python train.py --spec_augment=false --win_length=400 --targets=["voice"] --num_experts=8 --shared_expert=false --loss="binary_cross_entropy" --optimizer="adamw" --learning_rate=0.00093 --beta1=0.9 --max_steps=26800 --decay_fraction=0.4 --warmup_steps=530
Rows from block 5 of a small sound classifier, named by matrix and row number. Rows with one number within an expert belong to one neuron, the router's apart. Each number is 500 + 25 x the weight over its row's rms, rounded and kept within 0 to 999. All counts start at 0. Numbers have three digits each. After the name is the row's rms in percent of the matrix's.
Before each expert's rows are labels from the 100 clips, of 14976, where the router gives the expert most weight on average: "top examples" is what is common among them; "loudest" is the band of the loudest frequency at the time of the peak. Only what is clearly more common there than usual is listed. The data: short made-up English sentences, spoken by a formant synthesiser in many voices.
# router: slot weights (model.blocks.5.mlp.router.weight, 16x384), inputs 320-383
# up: expert up (model.blocks.5.mlp.up, 8x192x384), inputs 320-383
# down: expert down (model.blocks.5.mlp.down, 8x384x192, transposed), outputs 320-383

# expert 1
top examples: voice: high voice; /ɝ/; intonation: flat; reverberation
loudest: 250 to 500 Hz
router.2 097:504516485497579491498470497502485539528555504491513448503480468478473489500540489511513485483498479522469502489506473498491504483499548523495502537558548487504527514535474488470512528524501491
router.3 103:488521489520544496544492463474548529515504491490509499524508479494476496492495502475480489492497455509488523492506523484525537556510488467495468548526478482502473507492549520480496516498497507
up.0 080:486476517525554502509501509492524475488565490490488525503486520523495483475503508512485499473511516526530512490505511532457488471522523503484500495483459491518471484564423479513503497524527486
down.0 059:486515467522490459514519528480459448443486513460509484503470520495516490504503492473494488525502511480469516467510480494529524519508510487470487475480498539546475486523555531500487514502501467
up.1 111:502513537519517485463500508512469495512525507470543445496542541500510492450483498531536469499542461503496475483504518524535496508511532512483513485504518536507507542496439485502514518532531486
down.1 089:508470509494495477485517479512474493534499488536526501509485527515519463498472476500498470495508476505487545511505480521537513485491511534479488432514469488494531501482502522525445470459473480
up.2 064:529488507572467492498546502505479492469530500477495515503492538498490471523476476512500496488528495519487485479542519520448505451536500523525531472500478494534482504504475464565512471512487517
down.2 063:499533466481555502465505529567510513519485460477519511503517476503467477501500461483509500500512437570524438528493474502490516522498509482514505526494483460504505530494478452469525505501432490
up.3 110:461438527500467519482513484483457489510545497532465513514495506508493495468480506472476503492508550517505530471478483505464477421523532518518556495512488525533519512497481468508565499486517524
down.3 089:466496539489479506475528508490479483488496518482530499482490514497513542464520511535527529503475470432496551476460510474521500511485501510529491497499438504499498520499502513509460459495453513
up.4 122:518486565552549479477490497556507507498527505409497512484501511500492491513487480527516492471531464522496516516543511522522481493524522534501491531501495499517509532510516472478492571500482519
down.4 118:534461507467511487478492533485480462481492509499523494474519526505491494498483523508520472530520494545545590460514517526500517489472512496497507539498522533566519525477484564530422506513501519
up.5 096:489491517457508457513483504460501495463498514488541494499496476489476484481462499481506528483523501486475481518519515523444479448526559490477513480476456498530505505509464486527485504533521478
down.5 089:492496493514492498547513532510517481503514518521526496509494503477532559520494540503555513509515497489453556475464521504510516516439514496503519532524489528499521544488502496490451497473502517
up.6 138:478533498497527453489528499504503476496491477511518503451500522530466498510489473475480501529476507531474505515490496479507506554503500507517469454472492501511496482478498505492528527506539477
down.6 188:493504413496476480515521515490453488479511493462499484460482514451514489525525507479525537515481546495444502492474509535512493493520503501495511476500471493480495464515495557524504511509527491
up.7 103:502500504553482509501499502503534467444525527463503497533484494487533486479528516488486476485536511516514478457484515503553466465501475525503530483457473498494532549514491462500509510504519500
down.7 089:482509519496532478506536525491490521477463500484503506478509515514510514518466471474513494458489508543542474513457517482486488498515513500499506448506501506475499537492481507469538528509483507
up.8 123:518533512522524513532527533494513510493519511448514523494507459510521483500428533552516497487551501489495494488513515486500464539521514517509485516483497508554484531541528444506528489511492474
down.8 144:505491533453486497491488523489476484505498477526535499488507515524509498498483518523501501524532515509509578482512512509556517486481523527500494514508531544536509508512507509533418495514482508
up.9 131:543503479494482510498518507507521423497483485483492480488494505498497484500474483474502494489489497502454545480496466451505500505497466501495481475447500481501475481467535504454498549508481506
down.9 156:510491392492507476521483504492505521504501470491585491469496549516500527522475505524499503524476510498498513497521500518516518508451506503512518561512510499534519489520500596500491506524485500
up.10 072:523477509532520504509504522507522483503505506497487524506489523521495471526547495477518495506506495487525498502534486509496475466503505519498516483472475553533520503501470468488477494502451524
down.10 060:499502459522529463518452483511477501527481511483536505481493508518511543497477507489469480517483538481491494502526525498488488499490477516512470502470511544447531518480480605515506484509464503
up.11 103:520526536455537518534501501498517501474526457496496510527470489475489438484525512517519476474509449508521504502505494519484466494500505524499540513467505507522544490543498431495506526564492500
down.11 096:497499538483523498509528511504541518513469467481500523500518492540490509497522488529517497491499481492514450536519490512473519504511521493474502469513534514496527516467482457491517512508494472
up.12 128:518513493505513524515515515487496506523507494458508507501521483525498494510403502529516488497526502513497494489515528462497484531548511510496496561490500489520474521546516469491525489533486476
down.12 165:515491537438497509487480521493491477519497484523542513502491506532507491496497503491484502517519510512493563490506496517541505480470524532507501517498541520536510515529496493526410485526494506
up.13 112:499490502499554495502524513482528512503521487465475486531513553462481443493499485533491515485515496503535515523555469518490497515518512508490521511456459538526506493514490460492558508527505514
down.13 098:503514498495555526531483485498516523506477497509495521506500506497522501495483490557482507465519524544487469550485481529497521504505508528472492531495506545501520493468429521491519524510500487
up.14 060:503517501492539497500496507508496431492554510521511478484506539473477497483511500512489508521535506473504514491483512498509505513506544504495540498491517518517510494496516510495506497463517514
down.14 056:502479453557480472547546470507486473509464535532534521491517530539480461521492474470501464452497498547490488507509482497500552490459510493473494493452493494452518510497466490511493473454448484
up.15 090:518507528458471489479517510535481497482463465530482500514453477506475454485521493485481488512502486490510467493509488489486470448511529535477476470495496504458500473542447465509561504493452481
down.15 071:473481458516523503450492518445467462465481503524527427504528491534518452480498461533451520504530493522515478539527480475488521497489528468501450547493516474488483479516494518554489509497494485
up.16 103:506509528540480466505528521499532464478518547487519484495478505496526491489497497511490503524536500496479474445494525481511479486490496503494547471483472505507533488526462475526525496490525502
down.16 086:507487491495486487524479519506524477530514499498538493509467504545473502472472497527503488500511484482500487525511486523497529511465505475490484550460553520553554491462490502466506467505478495
up.17 093:532484487463500501476544510519514481500547492452501489471484494541505483540468494476490459458523560519507523515519523516452500504520486503523503447466490489521526470483477443486526529535467507
down.17 088:508487443503523461500480515504521527519491532507534488471479533525540517475457476515477458445510480508517515516508507498496531514463465490495514545507498478552521490482487607463496473517470487
up.18 100:516486503471527534499475508466517491523507441496494542562514487517492494472506503521499488483542511542540500483547538496489484496526512484497531486535490494523498541499464490510469493535506526
down.18 090:515491515491453453504525511488525510493510517513502479492467514471514507460483489486513503529541502503491522490520512478514495498481513478519483520452502546485518490493588552510479486533483513
up.19 084:529476516463480480489504514538507478473508480462496465516471506488482478499508459518476489491500531535536497464479491564441498495499523489538519465473485468523496506488505449490503524457517527
down.19 081:511494433511524479511476484531514523500488558526557517495493547534490505507460512498497468478489493502498508474537495532531497513438474507519504544508515469500523496476490546481474499502476494
up.20 127:497508509512546499537512511493500489483540495431493502478516479535500483484430505494495488491541494501507491472526513503505483541543502535485497538487501522534494557545530448489534455525508484
down.20 147:485483560447504525453500518491467481504496476529520510501509512546498487496495521501502505518531492524538573490510480501542522470454517534501488493486534518518515517509501490531417487518499496
up.21 111:514495482532541486501498525513497521524515488458510487465509468536503472467438529525531442505489497518490492497529498490532451501547479533500514529506525522532487548509491478494531502520482459
down.21 126:505471549437486494462476498489507488507503468518545495520529512531508501501494494494521498508532500512520552495509518525534523496463507547506486521512520527513469498504501515531432469489494513

# expert 3
top examples: voice: high voice; intonation: flat; reverberation
loudest: 500 to 1000 Hz
router.6 109:515533492534485507528496494440545531487531521475487521510481485496506483477518473517480507507518510501525502479499523488509505551507526498495461491554483489509462519512484543492492443532487504
router.7 108:518528498486478486546507513444567506488527477488478491493499491502477488509503497503472503499505495512530487447479497472489470555487534517457490490524451493484490474503493514514516428483510494
up.0 117:480508501502512467449491512484487512506488517518546548506498451491504478504490504477526495491515522510469492495520477500464496437488481490492526486437506491496522506495525479517496498527553515
down.0 115:487476489481512508484514520486537494520509463471550471522489490547481514489524477548499499533523462488513500497520466444518503494445523504493474532472495513512512494468473543514496491484510518
up.1 125:527457494476508525506501513540489504495493502494485558542528534497478514529520467502491546492503531515493519470519515527492489450497572525472526521478540522506513504513432502526516506531523509
down.1 076:487483529531534472498562509546495488489456523498463537510498516484525515507523505501469502492502499506471479487492536479479498535479492457513486446531453527492487516518564461480524508484505541
up.2 065:529500524485489509474493496499474519479475501518512555493477582487517517465487480464506495509506495528514510485494494494489455475516526491507505497497523547548517496528503423517518491479523530
down.2 057:497497455494486483501462473536493495515483463488559514510509546477475479471446487466507476532491511502543491493514501502487515500452502460478491531524541472492479527478498572491519528483454515
up.3 068:528481537509476507463484526518475480514454497482503477490491521487490534483541498478512511480505519450506534480520521509445551483489486500510511511487528533507533531524481450507452534481510523
down.3 066:487480561526479498491502487488520536561509462518534503519506502516505502514491496471492462526525524524472467548466472523509503510493512505474511509528503449505526419485491542495519519507486483
up.4 043:485461485512510463500493464472498504498484496487480509482494493457492503509498504466520504533504490490510465495516527508468462503502547537518512510513560476534497499501528431505489525525513520
down.4 051:482490484506519490467513488497535511508472499478501494496480557540508490486480519487495508531459485486483525470496491537536513477527499498521468520559490527523518440482471569516482507505472490
up.5 132:578482500508549464507475509517501545513530504475494550525498475472516486498454501493463528477528495560489525492529499500491529528516507496482496525477461494491516506514512470491487510553514500
down.5 118:501491506488557432531497486499488491547493515475490488497509473486524497516481550464513444498477536518462521491500490434494547471483505502516505495497496478483550464502546568486487498485523465
up.6 083:547490480524577481436465507509482524501474509534517523507519537513499484478468531534491526484538512558484509528540518511499512485503520489538490509489524522547499513534492461497489509530498534
down.6 067:514487460504493487463520533507526498490468486496533505533478499483498488479492458488496517503475497497496477518517489494523505490483477511523486522486489519525496481551508537563495530498476505
up.7 055:480488541469503499437483501531490487531510508487505525496474544468517481472488517525495515471528472485531514486519525498473513502507518506499544532480516538525496518498459429477505489539500473
down.7 055:518514500485463518479487485515512492488471537473502512521467528471480446492475462436502530512515511519499560460496457504500483486454490515504481527517517485492471520480446509486494518501462495
up.8 098:496506476454517492496491511515431502535470541493510511496482511486519440508478473550477486427530494487490513485480528552448496485509515479502486479480494498558524521471507447532506547490516518
down.8 104:476507439501449497500437524465507496498506468485547501496501537487491528515451500511498528502465507492506482487486491548499507509487452495501503547511500499517520453465508556523491506492495508
up.9 081:534483544548500509457437512528503495520456483489475493537527481527489511504463509529499517477485513549469547475511506490486487505504547464478547533458504529563518502529495440523499545534533526
down.9 072:521492451502524505498535482521489491542485507509525532511483485483500450485485506471556502490516489511482494458537497512517513511523498494528495527493530514502500513467536539499474515504501487
up.10 034:475474476483536514467477467517471513524512494514504517493511516506485493510507459551498496510494502510500518473482487501479507496507515485454533486453500519495521500515479493507514539498479513
down.10 043:504499502507538540497465471493468487503506496522486472567511468488512493475497518539513491449520501468486488544538460538518512454537504494478505498474482523492489498480463514512509520500475500
up.11 130:535514540553534511494497482506503515490519530477542482532535510496518520507448555539491511504504493482481602513508490495528516486515532498494519498495508527540519538497474470524503536520522522
down.11 114:478505549489476502561460481499514486516506487519520492522486499502474494508506517555498492507478525479474529516501505555524517499461520513481501474494508478489539487444505515505466503480468508
up.12 060:524486516513526506467492477503486504491456522539504511485480509502502506490484540495480514497487505491504487498513491502505491426526562496501506528486555556518538467486462460491502494520483504
down.12 059:514454508512477477494469532518507476525504496519527490529505493478503503469497484471541543484478525497471493493522526516450462536499455459491442476488491460488459521464479504494523461464471523
up.13 162:497506477553537464514516508484513492538501505450499532490503461480481505489503533534505493528535500496474519508501482503531494497493454494520508574509483484522498470512571470514478490504515547
down.13 159:473515560464494463511480480502493503524530506515497523527453496465513532502488536506499516478458522479448539500460507471516512486489525537517512497501515494500510493507522489490441485524494492
up.14 099:476491486494542510486492476508504494520465459488501532515499542497486479472526463473498457471516479472529518430477489496445497455474509523515483478498518511515537522524478479456518516505482505
down.14 089:489499476520528484527568508545557500504463497524547494491502516494475539473422513465490481521480497512490523457524485486509477472460494523512490498516511489482523506492486592482507484479447490
up.15 103:514491512528501489452470481531472531558507502483531510494500492476521511514518512540493485514503453464470511460511526467463457487497545482486520507473515515525518490512505476514490517512467533
down.15 085:485484481508444512517534482527512502513503479458531464470456538488514484497511492429488531509474507459500518491515494508503452528453486479511481474501475481471476440507485519510460478488505533
up.16 065:512497525538495536452501507481437491556466524493483475510528549488459493496502515516479499496510506523526502476510494515479468482519538496514525533499516488533547536507459450505497507528496536
down.16 061:504498458490464465533543484521532500538503495500537509539468506506495497493456503500501487533479505470472511507470485472503527506482482499497506526525519503490523479489512543479524530504468515
up.17 094:498496560528537479486476481515489486513460493509457548490494522515513487480520476493472487506497534475513504460494508481497487448473518514517499518478493524535514482503487458488479513514518510
down.17 085:498507471493501483524528514501511544500492500476532498485519500516492529458511505450508493504515492521473489498500528490514501477477488528522494503478476524533533464485486496508488480474504501
up.18 137:510530541458543496498538506489523497555504485479524478488487539533526468461460487484485489505519528501505509478485501525474472543482528514521516483515469528556521492477462461522528481515543470
down.18 129:471486532470496473523538528505516502489496493511541528538500495497514542483500499517521507551530523500480512492482538474510531509444481500522482500497516504525532479477514484446468485519527512
up.19 156:513514496508547511531511532489531495477493528422504512488518454477506480509431504491456507514532527501515510509501556505512504530505494503516507554499448503520478503542539442499513487509505481
down.19 168:504463506463492463567444508522516489540525457498543497524456517509487496491460491499483496513486501496486566489514506505549492491470487525522506527502518499493537476484501519481430511511527501
up.20 139:472462503453536506485474464493520536529522491513515513506493496487462489481475493486547510522483503484468477506495455508472484464489515533473523480452506504529458507506480494528560507513512513
down.20 134:505464507493489518511513455487524490528506482474545505532454473511463520455473490541491482502479471516496506500518464530497510517455516513518474513460507507525558514489469512497491463459485503
up.21 116:504494511520582495472454479525491525532468507501478488501454493486501500507528467522470507516504499472447505499505489495529493490499528478484530492481485508554523476495476443511485537521505488
down.21 104:514448524503524420536473512537492519499507535486536483513513506530487542473482530533496473480505521494499525479489471477503522501484459495546492516510527527496538546495503517492474519465511509

# expert 5
top examples: whispered; voice: high voice
loudest: 2000 to 4000 Hz; 1000 to 2000 Hz
router.10 105:462500492476436514536490489456545494442505521445476445523488537496446485499489494514520506511529477475493484471473519514523515528482567501502495506504423467471504478552477477513489469477464467
router.11 106:499496498495505492532490499464540479475531487451474445501491496499439447463478507534480497515503475496470481484499531499505508545521520497486507554490450505499456500545486491507514467498493486
up.0 083:477495502467484497476563496508503494520472490458471509512473501527474489497491521466509509500505503468492511501523470547431468524533526510473476461520523492506542530497503453534537524524475508
down.0 070:493495502514536464522516468511534512543505483505509484503502500501511488516499476525459464481513482515510458535457461545463519528470509450483491530505529506451511505466476440459541513520514519
up.1 089:489537531538567474513479539521509469510502519477513520481537504501523484512506525505482521509509515505517498503508510420526484490542505459515505523482499552486557494479466482510478472470507532
down.1 087:535473554481507504507544516498470494518460474499508470484504524468490546488530534545501538517502540506531519498474483526506495522470533503496493478527500497491516529517448514531456533495546520
up.2 138:508482540530572516490517495493482501460506509438514512509464493494478470491504505527497531462516471498463515509512520512530513479512539480527499498452500506505503471546446447480513508512504539
down.2 150:495533516499494510509490527513521500527517488520459511494503463520468521518458517506497501468503480507497433559518451501473535481524486494501503511515500512521534489502485503490575466503466500
up.3 088:509441520522530451537516490463504517484518504444495546499535495479503505477436495512522526498510545514524524539504534526494481482485528525477525548526459459515494544517542457484471562522503507
down.3 100:492487546491527495518498508525528477504528506512527497490504508530510483535487528544532508474497485508506569482477486506493525503474526505488522509559506502508539552472526517570445518490515498
up.4 096:532528505531540501465524467515465487524501483501510508502531528492472478457473511494507526501482501555481504505537556536554513481526506506450478486503508537515476479474525496493482513532461541
down.4 096:485502489487512544513506488494463539515483544520482475490530458491506511488449514511493523473504534529483516504499477496499515516551471506481478458507467515504498512542492499503489486476492486
up.5 121:528512502537522466477497506550479536518473520539505500503519502516460510499533473506537504479494464464492482467510487486520555482526525488531492474549549476497466511461518518512473512515521505
down.5 143:488525366473456494481493500536457467515513502490470475516479501464472456496509518504521504495508501530493508517497519502519496475502509515492492475487459495489498473449469579489498536496511489
up.6 116:521522484511538478487483490556488540503471502517493495493515522528485488493538475517526474494469488513533499470519467489516543505507509490522484484502528476488464502477519530521489537503501501
down.6 127:505537352486480490476498505533473479512494523508479496504494511464498486488507495507530495473510488513503504508489513490514498485521512516483487481491484495501500471467479582488502526510521493
up.7 086:499480511533523478473552496510460517495520506483500508491496477490475492479530492505520497468493495463476501518527551537469514474526531515492529526514554493520499526514497466521510543527541504
down.7 081:494537388484446478480510463507501505548477536505475505533462506462494472492512481463529487479527483499525506492481516509499486481478502490503477480441483519492483491436497577494489512490493515
up.8 072:533502563453521529473513529509530527482501490518502553496528513499485508476507514531498505491518505477520460481547517508495524526469524490499514480540467518540545523512488501510521508528502517
down.8 060:490473463504455521506501500480476548488460484515522522474509554444527501465491530472488486496498543474540493495523449504477505466475518517503460491525492440524473484516469511514521527494507519
up.9 130:489514505533509453501487472549509479530473503535494473500531515503457469500541463481507490513469473473480485496494499460529537500520516486492465492510558496474473474462527518505490538523515499
down.9 160:480510389493472523481510504516456488499508507481475483488487487462498484506538498491546511500512524519474495499476516505503482470518531497500502470497468494469484453475495561501506533505527476
up.10 066:485513494533528479460489506490486525509504494552500538485528511487523504491492518499494523515517508518487480496524529527480460500495522481526497465529563539502533526514523503510513497511514501
down.10 061:457483422492493511487472476487507507527480519514496483476504525500521493528512505490473488487494503497501487527490505518506465532513520488499494431495454525473513467454511545512492499472517501
up.11 114:479522500503519491528484475547498462527490501542503484484512494497514464479467486485512534532521454491441470486477494449510481475509455484507485500496538518467505483481521489491503505523470492
down.11 142:453488389505468509510503494492457499510492451466574484484499532505510497533523513485514513537479534477462502507488504517499512503491537496508500505474489498471476487518496551502492518489511492
up.12 097:470507519476499463519504545509504512475500504493492491495521499472504522550481509455504505552505526475530486534515509496505490522485488496535531465496463488485553499496489467528480470506516477
down.12 094:500483530453499499526512525534501512483457502537503486481522482536517533495466547539516544510517497511517527503521498471526544512446505502495492520509553513504491539509492537513424491510520535
up.13 105:479481497532599479510439524483503496482517499504502504497541515485481467498462493474506488519503493541482539498492513439572486487524520476525520555481471507486552519503470461522469495462505517
down.13 106:492503573448514477529505492501491510483494475488474512478526497523505521496488499522530535496486522534533557497480522515505539494495546526484517464552513510537489500505488524508444503510497529
up.14 078:485549548586535480458519504448478508490520507494500530506504544519514481492524468499511512505502486537541500451510468479499505532529513474552464487529524492530531500513421498496473485517492477
down.14 067:477473454526530481498529476508530464522509456517542526491520508499511479489474484543498493502512459557520520513501470522510524543454542461485501504505582469507538548484511515474502507521480515
up.15 096:537510509486556526492531477492529507556469521488463513496527507475478479477517482502518529437523463525481509478497487509514512491530480482447523480471508495510500514505522487525502503508484489
down.15 097:479498432503444502512456553494488465532497472477512466482500494505521551532509512530492542523497510511474523485476502488509520494533529483471505440547490552535479565521503541526483488489558474
up.16 075:503519561544545494480532509515502544480495502525489481500513486467495478462536494519504493519502517487540499471516488531487475493508536510530472486493503522544519504541455461524544517531519496
down.16 053:504504479491533480477517498478477501505504512519544446463505512474469516461499516526501465531510545500513514521517455494472494480490556462532501466497503508522515536475507496458550491485520460
up.17 096:487487525531529472460515520517488556564520510515487538501487534507503516484546474507485490487503476504506527432522497513476502451524572490504476482427545500540504521525483486469474495548483503
down.17 076:507481498513499464512526452489527504547486503498515478520494500500477492450473501522519448494530487509501508511507490502464514483456478464517468469481506491541532526470493552513516489460475539
up.18 103:524494478516557471478511527536480526506525525523512478526530508507461502472515474501531498492485451474529495479511510547532528469511552491544525488531548473508471502466515506519507516546516515
down.18 121:504518388487471501482506488504505509515501506505494467525476486488483506491518461526504472486528482527538506496500503473511501482505515507480468471478503509492521491438486585493509515475501489
up.19 121:497437507476501530536534486488562496495526505527529488484524527509463499480507495486519532486524522517549537494512509495522520506515521462500519468496468507462517508500496488550527495515476496
down.19 108:491484565480511514516525521519501556515476466478502466506509492451513512450528497525535536539529524493521525471513525525484493502486512542515480457536481470488476531541484438537458490467507527
up.20 054:523500505545548505473499522497489476531507463474501529517533499474512531494502510530485519489524502510533515477537509490469505471527510504505527501509531528538513509552463508532506517555465500
down.20 054:520531492504512470513474484519524492548505482516446487495520483487502500492432488500491478471473465546520459528489457500506523491460510520478496465508528508507524514491480485494528485466531501
up.21 146:481501509572540511533540504450526537493508548493503522501507521535521490492511525486512516510514471522491481503526525486522525502535541484507485526541510516537521546511488471505490467518517514
down.21 149:474486578492527504533534497501518505508485527478519471495493490496491526479528547526513524550511520523470562474484513500509511506479501508509476481540505509474502504494522459543462497486507513

# expert 2
top examples: voice: low voice
loudest: 250 to 500 Hz
router.4 084:489505506493489504535516483459596474473553497560508471485510491480483461493509523478485485542512484511500507521487507505492527512502464514498518481557483528472522506490473472553510489497504525
router.5 081:508490496477496471533524541484552482489545479490492476541498480518481486510516483488497472521509508485455475515504553500496552516514515499499532488531467466467486482476471475500512533493462512
up.0 101:498494500519504491522515480437483496512520521502499507496497548475487501429471488459484527516506497504521519483495523492505509503508540487497503475526507560531520532522463457532493430530542507
down.0 123:498467550472537511534562533529539490510470480495519491502505491487495523467509542545525531517461531499513535497465489521484510498493520509499470476534476521464491540487525476545459518497510526
up.1 081:519479490490613501509482512493452506488524523464500525521496488490483512483469510493506511476533519502551472505520518546523508484524473500488493505471515469547488544523531484465483521554476520
down.1 071:507506508469481501454519516464470537490487480503496465484569487501481550494490477524512473480564519523486505490503526493509511486494497528522502510511453483531464436493493566511481480463513499
up.2 106:529472501508454507534492525488481518486540505487511452511525484512532501515450520468488500483508491492480534500508509511465491509512492542488503493504477514472531529468510459538513526528524520
down.2 124:523486523465497493507494543508504512469484501515557527521510545483496555486460489509506494530481499477534558464514524502520491508491500507511491576504537499515513479518508542473436513503477524
up.3 109:504511504482557521485465512447488500530524497454500521449519491480517497493515513458469493453526532508525508471493515506465482477519493526465537479491482515476530507506504457533545476500490502
down.3 106:522462512506469500507518471534542532504470465473586491468472507476489564462487551525500472554473510461490527492475517501473494527431511482508482535523492498497497482500514555478476521502478524
up.4 092:511531553468526500481516489509475475541500477486475531463492515477519519516508498464528512487529478518508482445508490493474486494531551479516504468455496504537522524522470501526513497504500473
down.4 070:501515522538459482550539480517483479515513505486484462462478490494472531515485518517490483473453495510484497511490471522471518527490542448467496467505497523521489520522512464494511493487528501
up.5 125:504450511493464512560503524475508493462531506478478492524511498546509480521422491472505488473511520479477496502505526519465491513522470501485517523495455499504486507501531481513508486504491524
down.5 163:529490504471486479505484519526507514486485494525547517512482542482500539483468468492499494516496503498540563483515512492528486483480493524515502564500547480509500490476498541484424532536485513
up.6 127:508466477434438480516506517488515510467534489536488528523521561487475510508494528475477511521504507469504525473475509512430505471511493562490501452485499511483538505486493484528547502500515513
down.6 100:536477518475486538489515496492499544524451516506527479492514484498488525499485494558532469502488486511561523500510504476486501526478511486518468512454505508523521491491506548522459466469440543
up.7 114:516516518509523502437490491553496513539479488492492507507516488525498487457496472491497497511523514506482479464517506484487454517500493518506493534487543547528488516513505433494507495533518466
down.7 133:506474413508505477562516488534509516552488485488589511474482534537498533526478499493474511494484510471458498518544480517503518512454537486509478554478508483505517484481499546437493491486474515
up.8 123:511533507499535515527521514467551487462505528493513501489454508487485507493488467507476515476541501528498473461481529489483478494487505451503519493480473507515524499527432486538467457478512477
down.8 105:502473518488519473468518497505482517535500469487533516508492481472472533457513477519518461518493491516521498518491500501487509510477535482509456495506500486483501522452512488498473483462499552
up.9 088:490510512500535521497457489459504469507501478438482505546506481461495490448511487502489506483511488488522494454516538481533523457484495469496494492512531511490499511544479486518478551500471515
down.9 070:500500412469492485544502482490487461543507463488467449461502467523488530505475540509487499479504485503469493524496472462523532493510525495484474503503504522485490480451507507463511493489490524
up.10 125:517454477484449521554514530466503486468516507479494525528518482523506482513413506469505508496507502451465513496493520504476481503523462484488513512508475493510478517504522473517494479499494523
down.10 160:530497497468495483508479528521514517479504511527549506515487538483491540470457463504487485508489509500547552469535513483536491485480498521517490571491564480527512497497497554499424533524476510
up.11 078:468496530465491518498506533484488491505487514507483535482499495492517480495518483520459520463546494480570502483513482487451515500493518494490506489459496510534499461537496496480521489500522514
down.11 075:537472481504479476512518490508518484515481499496533490467472526490528537518485515500475446490487527446505522497507484489481497498464491495497474509457486526518527437525484563448486529473502492
up.12 085:471498472496582500469471502521485476503473494413489508520465487509501462460494491460476490481521522484512451456515472465488463492522510459494525484469485506519469541520519481465512491517476474
down.12 086:519481426506473482571511523544475510545500464481576492476453493513475555498499494489490525511483505498425503517501495503500535507485554485491512511538515458493528513486495546427496508484496526
up.13 098:492490501497475513490490504446504520503503449492506556489519505514502513498516489489486491501552496474523496522524497483468503482495530511503490478514505489496532532518493454507543537507497535
down.13 105:512466521490471473502520522523538496459479480486539515449498527488513528482485515487498519506463514441516521478463489523499494523488529504500504525521483464530495488505506570483480526511484535
up.14 104:528473517505490508479515510513469494485500530507514502471523507473505496490483530503487505524487527529500525466524526478482469496523500499483485503464507493533496538525481476515463522489534487
down.14 100:501492509499510503486453528462484487515481483497496491508555439482476517504513495562497459499550489538518497490504467438494510511489513508499476470511465484504484511517489434509511466454545474
up.15 066:534532518480466494457515502520433498490511497527498524522525506494511476462502506524473508495492509489531482463515527507449516475478497504481478495488475508546517478544482500497490510540469515
down.15 062:501476491543535527533562536480527512535485506492495523516511497551481520490499500548490435507484463464524487486511483475471492516498490479494468485480482479496508504521504493495499483497485499
up.16 098:516455487513465491542488510481485516482553513492489490499517486519534481516453511432487518462522494494485544486494501510455491511506494529481483487506459487495527538465527460526516497514492519
down.16 109:506479500462489491501510544503509514468482509513548527493494523475477546468459489494504498515492518474545552472513509504519500494466491503511501564489538502516490483514495562489445504504473521
up.17 111:499503529514570491446473489548521494531477468496491488508487482507506458499482493510489496516504508506485490464481465444513456503501512491499507527462547518498498487508489487474495525501510453
down.17 143:496471407507490465545528492523491509527502446481601497468459524524518511527511502481484519525487507477445492491528485521497507513463548498517485534478498487488500459478495540458494508485484507
up.18 108:521482489517574505427449495527493483488537508484482516467493484501454489478493510545487483491518509484523460475479479445468476489474531534523475519472556498557507521538499465489499496545515500
down.18 118:517494476502523483550496503506529506492513510502568518441486514546531531501475504495451518506506501499528494465553485518498523513427496495501498543499532500501505495485510521478498506514478506
up.19 093:473505508481544502508464511497488519518532481490515525486519493531495478459541507506470483481523477472543520498496456504470507465513463521488529444482493471485542518505476465491546472497477538
down.19 082:498470515469493495489496505537522516504501507491541471502462494496498569443491521486480460488481481456485509493486484482507506511486486513509480493481488495534488491505470552498460540470503541
up.20 124:501425517486528521537538512476518515509539485508495522537505513495508505491491506475475503507516541512539556500491477501458506459504529480491507468527464520483504524479497510540526491510483517
down.20 171:510472534526510529501504489517567491507519539514519500515509506540467504479486521544486472492508455524527537472503516500480484537474493469508476505475504538527485569469514483541471496497477541
up.21 113:469517498454531504473476485506503492507505502498524504486479512487469507495524477476484515497516459501504531463483492528445501488474509499530509477479459500519524530502447516544514499491493498
down.21 098:516481564534479497539533533534515517480475518463557486482518517503484524490506488524488496512514493529495496422495501530481491521465509478507456504536493510522479526491516525490496489476454502